python train.py --train_examples=295000 --translate=0.06 --encoder_moe_every=1 --encoder_patch_size=[4, 4] --encoder_layers=8 --encoder_width=256 --fusion="prefix" --label_smoothing=0.1 --decoder_activation="swiglu" --decoder_connector="mlp" --residual_init="none" --epochs=15.9 --weight_decay=0.02 --adamw_weight_decay_other_params=0.05
Rows from block 6 of the text decoder, named by matrix and row number. Rows with one number belong to one neuron. Each number is 128 + 32 x the weight over its row's rms, rounded and kept within 0 to 255. All counts start at 0. Numbers have three digits each. After the name is the row's rms in percent of the matrix's.
# gate: MLP gate (decoder.blocks.6.mlp.gate.weight, 336x128), inputs 64-127
# fc1: MLP up (decoder.blocks.6.mlp.fc1.weight, 336x128), inputs 64-127
# fc2: MLP down (decoder.blocks.6.mlp.fc2.weight, 128x336, transposed), outputs 64-127
gate.124 091:106094102116151119120091100100110095180115087186139056123120132113113093149159163144158159152086138070102115111126149135120169082180164080137124077131181155132152156198139110185107126092073116
gate.125 097:110137084179070106061141100127087104152108137093121075107073094108103153133133136148132125147103161123117145131179120061123128118095090090140109207154161112121189130119183130174150116179099139
gate.126 101:127159069133112136130154161105102123121094112105175162101093088133127146119153084159174075151136147105134181118140097108113077129181183139142137147119147146133119133091179166146177155147094083
gate.127 145:134141131120176115142187166143147173117139125149222092104083107157138160182162110078170089099161104118089172082157086130061074125109136097146134152158145098094196138107152114182186148055133119
gate.128 028:119145112138124115107137124089181135096145173083155172189124125115125086124166099078107150141114193119104088118154085192148101137136128178135115146149169148135142089113096153193040098151118108
gate.129 104:120163102109134137138188067133125095119153100115084100139153178191083092074159129078116104135125199094088210120110130168133131127142095160114211144119145129148123113143154111120121108102113103
gate.130 071:112113068079114158179143142128114143114124146113095137165080060142082144177080109139086148117167098146159113126120106133073111128134077137120163170160124118161137096096131127114100108130169093
gate.131 078:091128168106132135102109111148128136125174127224092151112106097111150175134145093126162159095119128129137146128167151160148103208118047117148094154128123084081111072087164149121145145137159106
gate.132 082:105143024118106105182081155111099143130168108091115141162066121189067138156174089150136161113142098106109113139085082170118032100157155160120128129146113118186110105074152154142140045144195146
gate.133 076:157116130110168097117199137033184165126098104136105145103115073117249127123122156152080142142074095156158150137146106152110118107153108084116164107154129134063127138141104131118107148090111141
gate.134 073:065107054148109197126062152098143106087097130118122105145141146153086075174114109102112106140128123149112122177138131103151201123093147120129122163103120127098123132109121147158104188153188154
gate.135 102:186109134135118117109166158089107128096175148094131117104136157145125141083132135165168084094198117164070124107110105180092145100173126143075124083123084140109100104090182118160166137123067107
gate.136 103:101100110066123140177108144139165142075148130129179104143132120177101137135126088079145138093165141100188072083105147126177152149139043172182147147168113207097172131145148145093117168124100059
gate.137 104:112114151167110115097172091113090068149136140119119063096160132147113120109118120123110125132211104101206161133159163176131200149040112085127161143161105100144086166161070128126023084161136133
gate.138 052:114126143080096166151118170146147116087138143159129139168109108131158140148128070115133187140128166104108068097116183078129139076127099203179149151109149171112170116119098128130147131154114120
gate.139 066:128156080132143110140048097192134167154135130126181093131111157130115080119195114114140136118125112134140138082127089141110168119094180137121123179137141207116113121113027142154098128091140128
gate.140 069:113040099151133162135156123106080112171073123112106111112169109105118140162098127162152090118167123131187175087159069120119162133139087123136143109134110166142125103071099193158126119158118134
gate.141 064:102082062091096161211110161098116181180107117099121056117091119128092190199138131156126136151163115146123114136101096145107080134094089146137109197077112089173101089114154157172154085108201160
gate.142 126:179118113045102169142199164174124134099055117116150147171156113126133099091134173140157157146139108114130109137142116120090162108170150124172136076165071120113136225110104131138130083151129155
gate.143 082:100211134167160087091134089126162122037125141135154189144108068114134136158148123179111069131120101128134098106158140140103062137138118092101128161089108134169170122143157172042141131203140040
gate.144 049:103091097137171099150117082147089194089104096110130117083135137124119134112153121109129141152102067109132228154156117096155147092147165168114129155142068142128156177146123146110132112084139097
gate.145 057:150167130154139126123124136125147112172144068128139121099058200202152092152078119150073150163155103105121146154120109135151106164140163064147146156174150162122095122138100164156174143050100129
gate.146 107:069109097070071248123075105133031145205158037182157158140082126139172149180120099123126164149110121149119157115119110150128069134118168132136131117076120119158122135131121104090114132120138115
gate.147 097:176117171110162145100040119134094125197095094119140126137134157165099138122122107114109126129134170142215145111164126129179144050141109085184132182057121137112077118154080156123082164140157104
gate.148 096:158161166106185102088134172177073135181131132054071134137141111135080117174148121183138117126103068132183181172096103164129163100110130103148143124122162128150067097142076099173144085137136132
gate.149 086:119124100161137125115057125137103066097123120149093139163103165097093111132090167192090144125106168155134165118168138112153097156135171067097094068135183175118151148147115119100153107161105156
gate.150 094:145087112141139164143127115090112093172086147100136126146052073138158191148105126085158162113154136124097116175112139117118142169132137088167150150142122124062072111165045133086170165105169108
gate.151 110:086174153146117157133091140088128122121128145171114110104073115093089128153130123120063138119087060199106156191171108187141124155186144106104059150070117074143079146089108122183146087131147163
gate.152 137:144102105169147116098156133128152087128089155146134206142097069078193111088123143076167083117116130149150136130078192108123137105157164137200093138146175137114126174150149123144088114165068054
gate.153 063:138162117118077040162127158130098126094157159125077126052139143130125089148193148096156184160120148075169165109148136124141087093145118150136179100131149115141098142091130111136139174113083134
gate.154 124:087125129113156146132115150121105170139151148136142097121113083150159141129130071104111199096157097087104088059136102189097200121121139161159144111108096162080171153076143096133111124119048156
gate.155 146:126127077121212090122068134108138093110127099140182100114089134145117111172093140184144162113128170109112138100162128118110132151165120052145090075126108148127147182205147139146153111129088163
gate.156 074:097147110110129127113165099129158077137155146088094129108159180146124070151131163127159125104145131186121133121153074119105147126091160127111116094121153126190120086112140107115102157150119092
gate.157 103:101167189039182138174109067153150177154112080117080114137106124108071142112107139116136139127139154061090121143124122122123180071109099130173080066098148171143166138130117096128119096155186130
gate.158 098:166145169133144173180093145175125129113095154104113121097159127156106136168106161164133172081143152149072071112109110134086099193160172138090172062146139135090090126159116107114103142105135099
gate.159 092:124168043100149180185051105114128145173138163100103115122106136137100157146160099135157083139174074131148095127096093121101067126111113184147166135127159113175158107074104119118136123125124082
gate.160 100:118116087104155130109092132130116110142155132146102137143042136101109124172133170146138143119111209098117154076117158143080110144129126082131091063090128144128164132158155086106096127086129102
gate.161 089:142138143167132148101154124122106137129120157151087120122102105118105146174111144181089117119122110126135119124207150065130032105078173118211094225099153092127186132121162160124104099174113108
gate.162 088:088172183092193106133130130152167152117131095089080149157098095195104103083136125140063128110073143113123151153151103139158165122145116152149069088130221120145108143114130102162096149165187086
gate.163 087:153144116123127093141034152175118069143092140115160207111125115171108128135165114130076164090130095114157092121123119132121168162114180132118142130090064098102081162144113144120108114126156117
gate.164 078:158125104206100093125159145069147097136092130095136100100090105100157151158134133142132078124138114116143141148180116119142086097154185147146063182114162154109115136123181141162159143133076097
gate.165 108:135087062118130114148095143098156105111158151071106116219128182093149133174114050074129115165165157079128088143122152198065106128115126131162100123125104139164139093085159136113115081084138141
gate.166 075:160114134184100089146140206114111134130131155117114065168081124104070167088121107121093083103127102134149120117102159065103151119161092159145096147113100088171159131126116176097122086170180104
gate.167 080:090129060104059142141135123115128161155156155128095113144096073173056167165157125138096176131130111187140128144127126114102039076148126106112130116106110104161153091104138155138073088091215128
gate.168 052:071109105114194137161122119184169162133162131160066156170110144132084091090100151156106105124121140162121181101142094121123135131119101068128108102152221151112132117125144193176179090112099123
gate.169 059:090108164114073111050165110146091101086103114111115170159105148138218179168157131171173135090145121106087100152153162077094085104135137149133103160062127063094091098151100126109103091134182111
gate.170 128:151136151116112165127076110202173107110114139107137071159081137103089066174107154145172150097075148169104071080170147138109166170148096108168091109159122078146077112106082184109110099129123124
gate.171 056:180117122098039145062078107126121043169136128158122118152097104104104124091120138136129161143127099135092104095152128078217113090179177119167150192183153035089149131155137127143144088098152141
gate.172 020:160151176127166116126136155130111107093124135104084179162135129155178221123136118095067080152136093180115158167081145154140145179135174190166076132080070102156165132123103106116129143126164106
gate.173 114:165153122140060126096096176123149135128127094063123143162158173129154074107176187132176160135136165178090120138162148117159102128125085129118143143139124164108139142125168118116091136124156156
gate.174 084:071146080084162181201093120085132109132115190101178127083143112172135118079134138138147106070071143199115108145111191158083063083138204112141127070072148127151120143150116120119111103152147136
gate.175 107:167149190077105110098178151171179093145079175128121120139076133096132139121117158137121128123164145110125077133160145128170119105133162164144155116201097150141148107141116139037100111103159120
gate.176 101:154208164089108069131100140141107113170114072139078158158084123194160152081174148067097162104101151122088125125130081071130137117082231143115146104149137076156152117120142112108161096128219153
gate.177 068:098128108102088156160150152141132135108125161154181100147151131142140153184122134087174146101109113104109153127121118163082147079183129110127138093132221102084144092118168069184185151083103100
gate.178 085:110117126166103124113131124131096128052118131147110128133136174147030177139102115174098167163095127192166140170119166197110138138163115153093104112107111164141179131137111123051069109159122119
gate.179 028:202082121095114089075135121070159152118162057087158124110119140095101104099127121141083163099104106143105144143147114054141123162053172098084145087143107134132193109131174153109098153125061164
gate.180 111:134198090104159145168112100139117110132136087153113133113104088165130130103186154119173095132160167133103129144130095175115185166104197098203160132090126108137153133148151099198171115112177069
gate.181 106:121127090099146050149087154120142054138107154131194201159105094135196127071157071152115146136135115149169131117131153096146148117166129142095089112131123117109065111170123171157127140135113084
gate.182 045:160114127102121064099138109087151116197132074152143135172107146135142153120132126175090115171145129188103134162150050100109138139131107166138201158149156168136118081163126164134096110103143095
gate.183 095:162112114143085115165125173124093150143091159098119090077086194116103138144091201146146136108119170108091088094151124072156156136128108118125119093116129134118161126116132155139107100080114147
gate.184 092:096202128083103136163118099142151099126144093172144133118107083144140133121129158166089147154102181164118140167113139108152191117117139164207118071131146091117203115093155137080129110176174115
gate.185 038:125063083119126041144163172122135120151132170156143087070094120053170109055145121138124138140153143203109146135127118085125086133169098147140113138160088165134129167151116168054145139173132109
gate.186 150:145131163117125176203170058151083123157163157128150123100135141123128152138168168087119085182126127106135125081198135139094184111124122164096110146149128062129165156171079124193031084133102148
gate.187 104:143146171136131138152089081112159158125113115101111207225091119143167135149158102131138145113172196143130087156117168140107101105114181115146168114060119111074141115213134117121132043155149110
fc1.124 102:151135166190081141126151139115140094154166169163145102132142127151144136106128134131109098108125078177156119136144124107137131164050130163124126144146125126138144072089147122081121133143158087
fc1.125 102:169105092051140111136111158121084183114080087116154166146149186067112162158139140160161093182223133144160116123064107119080149113093167093105155143147122181105141094148079139147113147143158112
fc1.126 100:120131090172049094086240148102134114129076151073203176104135169205113146138078108133096110133150131139096139081159103174110133124167104090098140106197158132162160100111150127143124153058120166
fc1.127 145:125087106140114127109092110126115098121098155121036190124144166120129120099106136197059159165112193161148105153117155120175154126110132146127090117116109154165084120144134156057080061189143137
fc1.128 034:121119087115115063101153144065184143136104094171149098152127109155074154085140087112153138129143132131125123128160121112114131170086176140148142094132179160138165193143150065170121101132127172
fc1.129 116:103108131159141144165100070106160119174146147146055090127126098091129122177126120135148145141137126151197114144118133070156144105150189066101065128161074118141146111180092131161141112170116038
fc1.130 079:141091030063138151192123109086125141086092143071086103137083144133109133187156120113078081168139136106152095174154159116140047161171115139125165178122134140117152084107164110151156080097114181
fc1.131 095:076163097158132083158101089170083085122130129010134168145116193075063078147176142121136152173146149116133141107145149142146136108089146138158128127094184130163099070081111112144144080115092160
fc1.132 100:161158200127155117094177074148135099092090157192141155148165116138205098112076180145116088100139158153131148136151140125139154143111104063115129106121113068103158154115139147128113162138118160
fc1.133 084:096098145123143111104111087183148163191229102150128085136125166141040171107060105105129138098175141105130126134114159085164084160112117152153126140129157077156126088135154095076170114154145122
fc1.134 073:185169124164184071107168076132129118070168147104110143135111171123137128150104091182087124129115124213136135136154126162095159106168088097065173097096102132156118093114141158067048135116137126
fc1.135 099:099147090099159109113150155106173136107100108139179157092083128061172139137158124133105131119095124103119127122122138033092055121126149158146058130135148158110128166092110138104218159121126129
fc1.136 114:132155072100101145115143174176168185083192111127165164153121071186117149157133067106104193151158103069199100125176155148107184129080078102161161144140138152056145158126119142104110125090080108
fc1.137 113:108124146114146151094079176142161129181080045124113176223124085147113126115078137154125148091060109159142128125142136104104096143120161082169145186138147142114122128136155136150150123123088155
fc1.138 059:167124133100131129112130187126139157105150142167142128130148123139150113136106142122129205084133119093075138066170148163088169082131110144149126087163091175093168079119078117153134134124104105
fc1.139 062:117107177149091103140162148030144092120118142133119215109123136137135172114146170154131129197158132155095081164153183148078024115131090087101114123200131124103129122110176133103110135123155135
fc1.140 078:132166198107095147118064085112086203132165134135167186125160102146093153123097120191087123136153136111104164148157101168114137145118106126103122135149090078128109154138115167198151126145081066
fc1.141 066:143168175214167097065137134176155109113157150173156207070135121130126075086100121126139115104096146130108170127128145139185166126160133107117121103138145115080160196163089090080123107154086139
fc1.142 114:155106131120097128173155132127093165130125097142152124109153121186040103164161198067119149108130109118147093123056125159069175164190081135116134100168082125130073165044116181171184144118125166
fc1.143 079:130097149161076146163171125116127109184123110167112073095180152114077103127162131166177191085126145134140128110064145140120163102138075158128109119151097095051097131183102129160169104069148152
fc1.144 044:093074146101123073135090123092125164056071069159174082161183124160135109103161140128122141164119077150101166165141148117099124063169152168148077150115123113090146125118168135103104051080117081
fc1.145 073:149131103119093157094127114126127128122100111146132132094115123146159125166030128180161145103136121110115118171110120113140140167101174105134160160108161113106105115129121112159123108126116084
fc1.146 122:098082168082097197105061124173054156195185095121114127127125117101122100113092064108138170102118138132152132105114104181138080169119114167147144119099116133112109074112128093114118077147132150
fc1.147 101:132118171108132129099086061142062100170129080158125122157154153124099137152102092130101083143098140160198154098137096120175142091131095096185158134069118087154103131191079139108066145128139128
fc1.148 094:161121127156130123127206119102127118040177191138151093113111164069151132154166154137132098109134154067144171096187124179110103118128087094150078145073116113156142176083125145133116179109136105
fc1.149 091:146120138146116121121169183108155158151061154111156170138128072169130154087164113077114115129159108108106088117136139133146159100073088164169152191131102103132140128120112158146140130078145066
fc1.150 103:141089134141109165115135147114058108175119102135167118161114174212120155189161145139142154159139150114102131123105195095051108072132102134160042119141158119102159116125109133122140129085154001
fc1.151 111:161109141153160144121138146184099163110208098113160163177135142135147106097117146159171114144110143090140138019088182077109121117054100156113192100173131125142121100138175120106160201106107088
fc1.152 156:098122123070113136130074127141093159195162103128132051109134183182092141174118109179116204141165117077112148152156078097115105133110102142076130136100068131160105075102134127104129132104195209
fc1.153 073:094110096162136172090141120160155190155144146195110058153120122127120136149164125118065131103103146124113126158167060083186182146150148104080135137106134150105134115159157162122142102093165123
fc1.154 128:143092156129141128146144155137108156149128086094088104132143143121110113178135168146159070159105106146143188094078147088124059136142131150114160104107159067130070137164134127175096156085212108
fc1.155 135:119118165136057136125201093160109178128119185122128154155138137121152177119159111080080105151152105148151116146098113139156100111072140178132131172153165125122137114069105105118088146127142116
fc1.156 073:100082129106161075118180136157077135136145133128147159177081044162087131118096099089088114107146139074169146134137180152077096188133108148122124141129110207113150105112084132087107099147101111
fc1.157 108:181059125171084126061168125124154127072124132140129122105115192155130158086124134163134133146116174130080076131122129124136140128093096074096117173087118110146116079091123152098167134113068191
fc1.158 097:090117143126157088210137149127108135083102167120145145143155163149154138159129143127128196118110089101145178115094110135130076164114141169102098064155163086119120124146087157041128185180125110
fc1.159 102:137118203101134121091126147149114047133155064152153130102172120099171078131150138112125080103094110114154147142112186128153110141104190099139105088148153071098159119246115124121199175124126107
fc1.160 093:140120065154120097101112130178120105159192054128074116086069108126123126088125139126163137109135149141128148102134131150110179143115088080148096084139113138147141112128086125144139075113158121
fc1.161 095:100119140125117094159146180110157122123106154157142091117139173081199123096100144106149163128099130152073152132120071183172169100170081142066111087209105105169083147136095036154133112097133145
fc1.162 092:125040142136095088144153205111120071139096137160177117126135137112107146075203157119177085102145131165141112105126090141181067152137101131110098090123089115104063183080125161119156139156078155
fc1.163 091:132150155121102044088098186207179041153117163078120149077085142124171149077098108148048144158105117107109112120131126125201155136131167094129083135108111136122120158105156187152102125115145089
fc1.164 082:138107133100054071117162201097184144110068107128107125158113176148137142138106117096124139099091157150117185084151121187088148150178059163074166075195122167139122161113156157138117196093066151
fc1.165 104:113095119091126113122121080112174162085159093158137140180154064083146109041133086112150158080141181120164151156135094115175156114084184184163152089090117152128149194118160081099143100115101121
fc1.166 087:123140160081144144095092126116141078166087103185127138123166152152066103125144166173109130186167170130147107109150113140119140107137083116112115114102127120074125156159092116061122150124145049
fc1.167 083:169158134165147104076141144154138158160161136135168195075144136116129053083072136076148091145098107159121105118094109109183233164140110156159104117146150148145093142139038092122177149176076092
fc1.168 065:149214156111179134150109115124105096093099121140134140116121097130148178128145125093138116101145173170154126114134180066118160076072086114140096081136120144152175163166106092122131156129133149
fc1.169 070:143086100134186043130182129119113142084127179103155110137102084103108093068167153098120080133040144172144113114154123174121147180105134142153138083141113167151141169138179151157128153148102105
fc1.170 116:143138125132100141147124111156138145119109145135079071114096157126106108193123158109161093092095184144097065091188110120074157111096072125168146111175075102105144133131100140178099134089093102
fc1.171 064:096103103146134096069111167144163078080110153182136101113099151106118073113102152191112142142128106122160099104167141095130111138162144079181098116155072168146148134182087138171113131097154125
fc1.172 030:131085100101169100102154143126051062175163122184131148125127098157138086132180156106112166115154138138143165117149092148100114161061150138148087040178111157183129168107112114090140173084150142
fc1.173 134:108155184148098149144170104082093117125135172167104113061162070134077057136100100122096145170137139201109152147163102074098106115150214110163210122163138121139078144116175083088132129153128129
fc1.174 094:103161115131204082144094102094154148175171147088070150141108064112089117122136176177134111056091156129080108116138134129127121078127115185179119068062159110139123200133132130092138111129142107
fc1.175 096:131152178119069099100154108193113121118144094136143150172107117121140202071078147180137148107128091127077112156149136140206143161108193121071181148129114146148173092126097090154125115117089210
fc1.176 114:111054119154125183146139125118128144143120136128180101076149145080116078128128116170166113123186089123141177128077192176133113114125045134135114159107121157092057139105150174102111149151069119
fc1.177 073:077136109103096197146133105121147175143123155128181088147146126143171161182129119088155150132115110091118141094146079136090130073172119139122128115144176118088170098119157080201174160110080155
fc1.178 094:135093090111114095088184170148089102155146121110206164105100151142144101078155129095158140111147116118144121154147130190165138131135126128065135090159155041142118107083129189134157123114087149
fc1.179 031:029153116133127130127123125163115141163111161105104183173144145136165110124106134105150065115184115146158118110134112163074126098153076130173139156159140140198099101109128144210140107135143102
fc1.180 107:140093144127207111095068102122119156165118143109181125099117146128162152152062158165160116103081126189180138118113114131140120026121094083091143140145088155097090094135069099121128175094125164
fc1.181 116:133130148092144121086099190138129053123155141124154147186095133149113176097192105161114112126147115101106109113155148103098067123135123134138084075088125171089137129099110130132138125098160146
fc1.182 053:101130113124142096080127067106142144194134116131106159137111179138106148124148203119107118162143116122152138192111085118121186106149117162100153133142140118106158107151150148179189065105159152
fc1.183 095:144120115135126097124158153049106151097134078161186122150147061144142160108112089126092202110104115147141147181128125134126088150151218147181117142079136204148122113130148068147141111178150154
fc1.184 099:134123108139134175118114157131150104135131175159145112110110106114097146097157129152147163046168079103107139083126131122113064093094174101127159102106102074133128179096123109120144149125074135
fc1.185 048:107096144079146083135094133172125082158156019155121149143141095159102182113125124177100141170094112141079143153080141118124156122105114139158112136102086089137112102120118148185111131159107152
fc1.186 128:104146102096150167166087148180169146123099143117120133233139084113091090130111133172144149086112138182080112152087074112148078148128188084148154100123173154168130095074075086141146135171129114
fc1.187 099:154155114088115113081171125118111154039128132073153129161148151107118137147115143082104120156114104120110132169158181124102137151140088120145094105102156104141144140085088139142115175132081134
fc2.124 093:101128111125035113074166154102134146139092109173164111172154173104192118159140146070096157092079143104109154163137116134120139090080098188119132087136136133154130103134092154163110139105145140
fc2.125 121:153129142150153136133113175097111133147144114165115128121208183097116087114147149108135132076168104175123089108096095123130155161137168093057126147116129128182069094155172091135068122102199165
fc2.126 116:054181112147104061100127178145147122159096097114174149142184174144087126168067138097153116121117138088095136083135191129121107134111136114110074169194142118145153151164141089162157176105138145
fc2.127 125:136092134107140121122143146148104114129098098101090155086143241151116134125112173174085186139139121097137135113146145182185112167108137147071119120142093158138127101115127160105103043155120181
fc2.128 038:109052069107150115072155119097144124185154163164205133134159140154119129129099133168136124133147099156116153123114124139110094155141144122151139090162168135121096159093107157097145103140117115
fc2.129 124:067102179126100119158148185169133146119124129106161128116117139151155108161171093137161122066183133126109134081108147054139088168083097147133075101146098105117141146151141047137142155147171142
fc2.130 084:086178114113056189193089188148030138107144112132132137132121172168120134125127073148102150135162102104055159144102098117110126164047065120113121075109153128130137104164167104098132129142136148
fc2.131 090:137082159115145172090138112176139101063136120168143168135131112110117168114122146093180146171176108141159097133148136055126172075154176118161065109159115083135117091079125155137104151129103115
fc2.132 116:130131145122172066118140112172198136131102108117087152156119162160140115163141130134098137168105080108124155114094178127147098124133148126179107093102092081096172164114137161186082132161133224
fc2.133 108:102109099124182098203120145138122116164181136106108075089087142184060129155086135092153137065128102050129143133106153139130165186121088107086191109069118161145092142134153045096185161128166176
fc2.134 094:121165161168168120114122132091120126115093077146092142104122099078175151139153057137072153124145130171119164149119071124118145079138152092138110133141113072148184178124120142113093044114104117
fc2.135 116:096160159115127085131118128180097123094154082137163160142115122100069168137190107146066131090141148152134119131141050167134091148136116049144098140124163172129175103188179149180107101086124121
fc2.136 101:090104113110132156151104167103121140162128139108136140124153128081087134122115101224098152132078108104147093200116093173130134172140142095115100138141133166129114122084094170132154125088104187
fc2.137 124:157087055121139018109146133189140145119126099118097132168176089119079130139154123161131143100096086156062141110124096139126126164136140078150077120203154173153131108155173102171134110084167100
fc2.138 059:126166148096137123156129174100142177122099110108095177093175092142120120127135147180076167108119137143144103096151123087113101160139144114098125148155135149131156039071117165210106135148085113
fc2.139 066:140134086177091180088119163114099087188146172124149129112180095111166131165088147170109132135141121151079117139117099061085094119145135101096167172172132143108138138163143155105107075123159146
fc2.140 083:149158196116133120110162117109164085120085089122110113105121063157094134190076132162101092152112166143105155141103122131118108134137166154148190145146188121131168165088140129180141115108119097
fc2.141 075:112103220114156075134158109161170083106081146092117189123134149126151110167081140152133051092132139077132148139078106146137111131180131132114167134143126144112051197106062213144065132147136178
fc2.142 132:150168157108143185142090122148149111093147152166111163159139099075140118138097144091157122065088155125104188109091114134122153091134148039102107136104167082098161192176135125140107100140096185
fc2.143 095:110152145155151148115150158122159089129123054154111095114134133106122115076144165094116073164199150183090064136118110111149135125100097107112142102115115149133118147124155145153151128152185076
fc2.144 051:091093081104133133173089123060132099150101071094111147163078124155108142126117193101171115144092196093173113148153117136160141157151114060115163184131193130113114108094117126205136171083155198
fc2.145 090:125120057050137080117140137132120144126085058058148111110167131158064151162116162088111077136161158086107115154110137140204162111100156185107104143112117139140103128093126103126139110162137104
fc2.146 144:117127134104055173081125107162128120135145110132107101178080027122063122129107118094141141112053160145132141135057151155185061124158149137255133096172145181128128153078157134119107121190115096
fc2.147 111:139082159093075154161129140164063148120148129148118128189071088131135117135118094137161166076146100123127137118078077175133152120080139098148087091137092139149188155167171099161150151095177125
fc2.148 116:106104193143097174162061132075109157076091112142188129157088155067097130153114153146120147118122135192149162109162176162155067147123113124156141169089082119156069147195059158149114141108054211
fc2.149 114:108130104177089090081141150159132162083087168188129150121165136107141178086179126129053111098100114161158160130132109134133114079117134111169080132141108075144124124090118145129075167124137123
fc2.150 122:148132136162137165144122103138137059136073140140144108092201163151115155125108163181126166140115131122072086109095144154107144120125089114072104122130134082121126146164054147160128132146081178
fc2.151 123:111077132085139102145135142151128102098108087103160115152103093128108189134060112144166109140164122206175146116136127135111143081117176087183140104100159114185161121168131111103123178069183093
fc2.152 170:098133127154186108068159089154111078136113176152106105125100193086208119091133101153128088166140138096082117118083183118174142116162200135147130164103135169132112174110136197145113161133068128
fc2.153 079:154162163132112117144149195123133168147163141123065169130146142149126070104132170107102109111121119085128076131126126140163139128089194155154121106130126141108098093048133136091160116118100094
fc2.154 146:103150116167160125134138161140164084084185114144113094144130052120112092135173132090160067149155093214141164125106116123127123118141129092086083157172143070163159144139144070168126167104167101
fc2.155 106:071108122158140069061133131185163162118096199085168133145092179168143148183122146170090151150149115106126145071144102126164113146124113165062148154134121133163095172113102170182066102173114202
fc2.156 065:071068134094161146150150163125176120160074132090155170117127134161095180102125158111133078162148153100156109137117124118190127155128104150167089126066094117150141132145169153147139137151140121
fc2.157 114:147191175171170094089113122128130105155119196142129083136138124094118121146164129084099132045193085091127102177093126144130130123167125093134138164062147164078067134152120152120086121110103115
fc2.158 103:111113186085061101153154164153121108152138115164211118091059073147106158159148094141126132140071183088183144129104162179128102152093102155157131189079171158089084142047121178125138096095100104
fc2.159 104:149161149115152128167189083102161105150116163088159134084152208170159132116087138142131128144154120144155113116128133174176141091209107133089148137153090127105126172170101156111080136108053153
fc2.160 133:132103107138125151117078124093117115105132133159130103074190088103180142175149096120126121117115168182112130134122111137100134107154125086142113132151125160153120119117087185210178114075080126
fc2.161 114:127129152139052136146188186088164161106169093135159084116053162135118088121111161189144124113175129086134106136145095101089087149103093137158132145121102203128149069122101180122132163088131077
fc2.162 097:146121136172131145083136073116186151102167111168130188146124124094144138145129101129126160110170141217118111055134121107193130107117134174114115078115145091082085128129077186130120134104136118
fc2.163 110:086120137128103114121141136189122102117148096092107175114114142102155116045173084197138150135158152095145146094141113056132118178204104146086160087122139117128142142065135117094121149140169089
fc2.164 094:120165156112129101114067180140190158113118138155133111132138099107040156196103097133142145139109153122098151112119131111102095159105121113089147131194121155097155094086137128150130182109083077
fc2.165 104:165117161105146081112141069159157111139108194109185149139123138137213075167087103192141162105147150116156118094092102156136110053159156123156155134068115140109038130127087180111138136127115098
fc2.166 098:170108119162136113121153130143182123015078128136106059107194096124114129114137206106175120129116114113122129108072141112093114112159143156075151161163094082090116140163177081175101167128126173
fc2.167 106:110100165114162119050172137137129127175167176137101183085109146114147067118166126119124095144149189101123162071083121112144138128138148099168103162100160161106139121079134196114099120173152130
fc2.168 065:180169147100156167133140051129104070168101130131132121182189126159115105093139108101136123190123112132130173078160127145134143098168129141120122131089086099115132165078144132112171141088175111
fc2.169 077:123089110128161141062144133149089144084167161172231154134115140135116165137060142176169127176117137153043142145135044100097133151112135114165136098135111110161136137111150146116107098069143119
fc2.170 128:149122104165106155155137137172138141129096140099153083108220173171073125154107093114133129068041089129092118126184135116137184135171118124140120115150152144121198143172110105123140100195143104
fc2.171 082:060151116165174103065171202104119155084096112130173131114112162133096167128152105208131144165158137094100109181177136124131072147156119156141116122162099149116119054080095156152113161133133062
fc2.172 033:088123104142148131166111094111153151155155127173075138157179153150113148100117159151154089092133123141119099119140124094115144138127094048088179126158110129091126102216131218140114118181099125
fc2.173 126:140162169035102074160074118215141106173138120098199106122142136128121053123101103158154132180142239172113150105101154145140114148089161100117131116118111111132114124099088118129141069089156150
fc2.174 096:067115188116169159129135151138161139144124148091108076142109158099098027120068092149125149131119090170080102126089104150162083162109138126133168150080165138133119136160046167166116111113167103
fc2.175 125:109157072071091126117051095102119152092127123066154149165159113161140154148128133114138149158165126153133116161174076114100096180088134183137125147112083149133105135092096143171131154096123128
fc2.176 118:167098075150102157086129152118159105138107138117150081145110118092089106103171178093152096094146081108146073188119114188097138064104169120106082176105141155048127094158132123156197163128085100
fc2.177 075:160165161131130138191137169147117150091123174140150140119121131175090136186121140114109080125146152163113129124061184125041101144137152106134135156130175190108128101154169066151173164135122099
fc2.178 099:119106152111161149127144125100089182121142137137084117136182191195093148154100098117108147111087087142153138196174185146115208098086149126155131075079090126145128151142102182092161123111112154
fc2.179 031:135166098191098168069122073159071126168153172120150182120128084052178127139129099137177141168108100146076160107094087110100129083125126092117094106150118141175131155120204169105196100123115117
fc2.180 139:125154029120144144169110098077146123129121163093080080161130111169065171100118148122161124122119095144138107113154151120080082142159124152112133144130168110112136119126208120074133120141128125
fc2.181 120:101148185154167080160121133158112172099127149123068140114123078086083168111149135195110121138149147124092191115152123075172170120170061093056141137115104121183118111102180087122107105133175123
fc2.182 058:145140064115162136155152096082113119109151106158154103135108066122075190163189165133134110126224140103144129146100102180133142134130127083169142173107169197095132146133099135107142085094138130
fc2.183 103:120119129131128103117179156103107149128182134090134115126157111142130137089078100165122177148105112128136179216114126170184075168102148156199148118101127151164128124150156088130152168116121142
fc2.184 106:154104133097124074144170061164147138163164133174098113115186081124124078113082150150143183133129114156103102115072109122180153126111122187076214109102133166142153104141093144091121092110152113
fc2.185 051:089110128099179070127117099124145122147146091108108157159136185130142136164107156181159171126166094087136131132186135184133085178170119116139125127081083082143079122151074169158087125158130176
fc2.186 136:114152105129133052136118138133149096114110095137174161193124112124078076162169122096160126115106068137136150107131101125107082122128124135121078115174127100156128165199135122211145151107121135
fc2.187 110:160113185149122107129148091145135101166092083092054150147102117129147123128160037149148191050121096143149193149113108130118118149077132031171129164128124123170135135187102150140104110148129137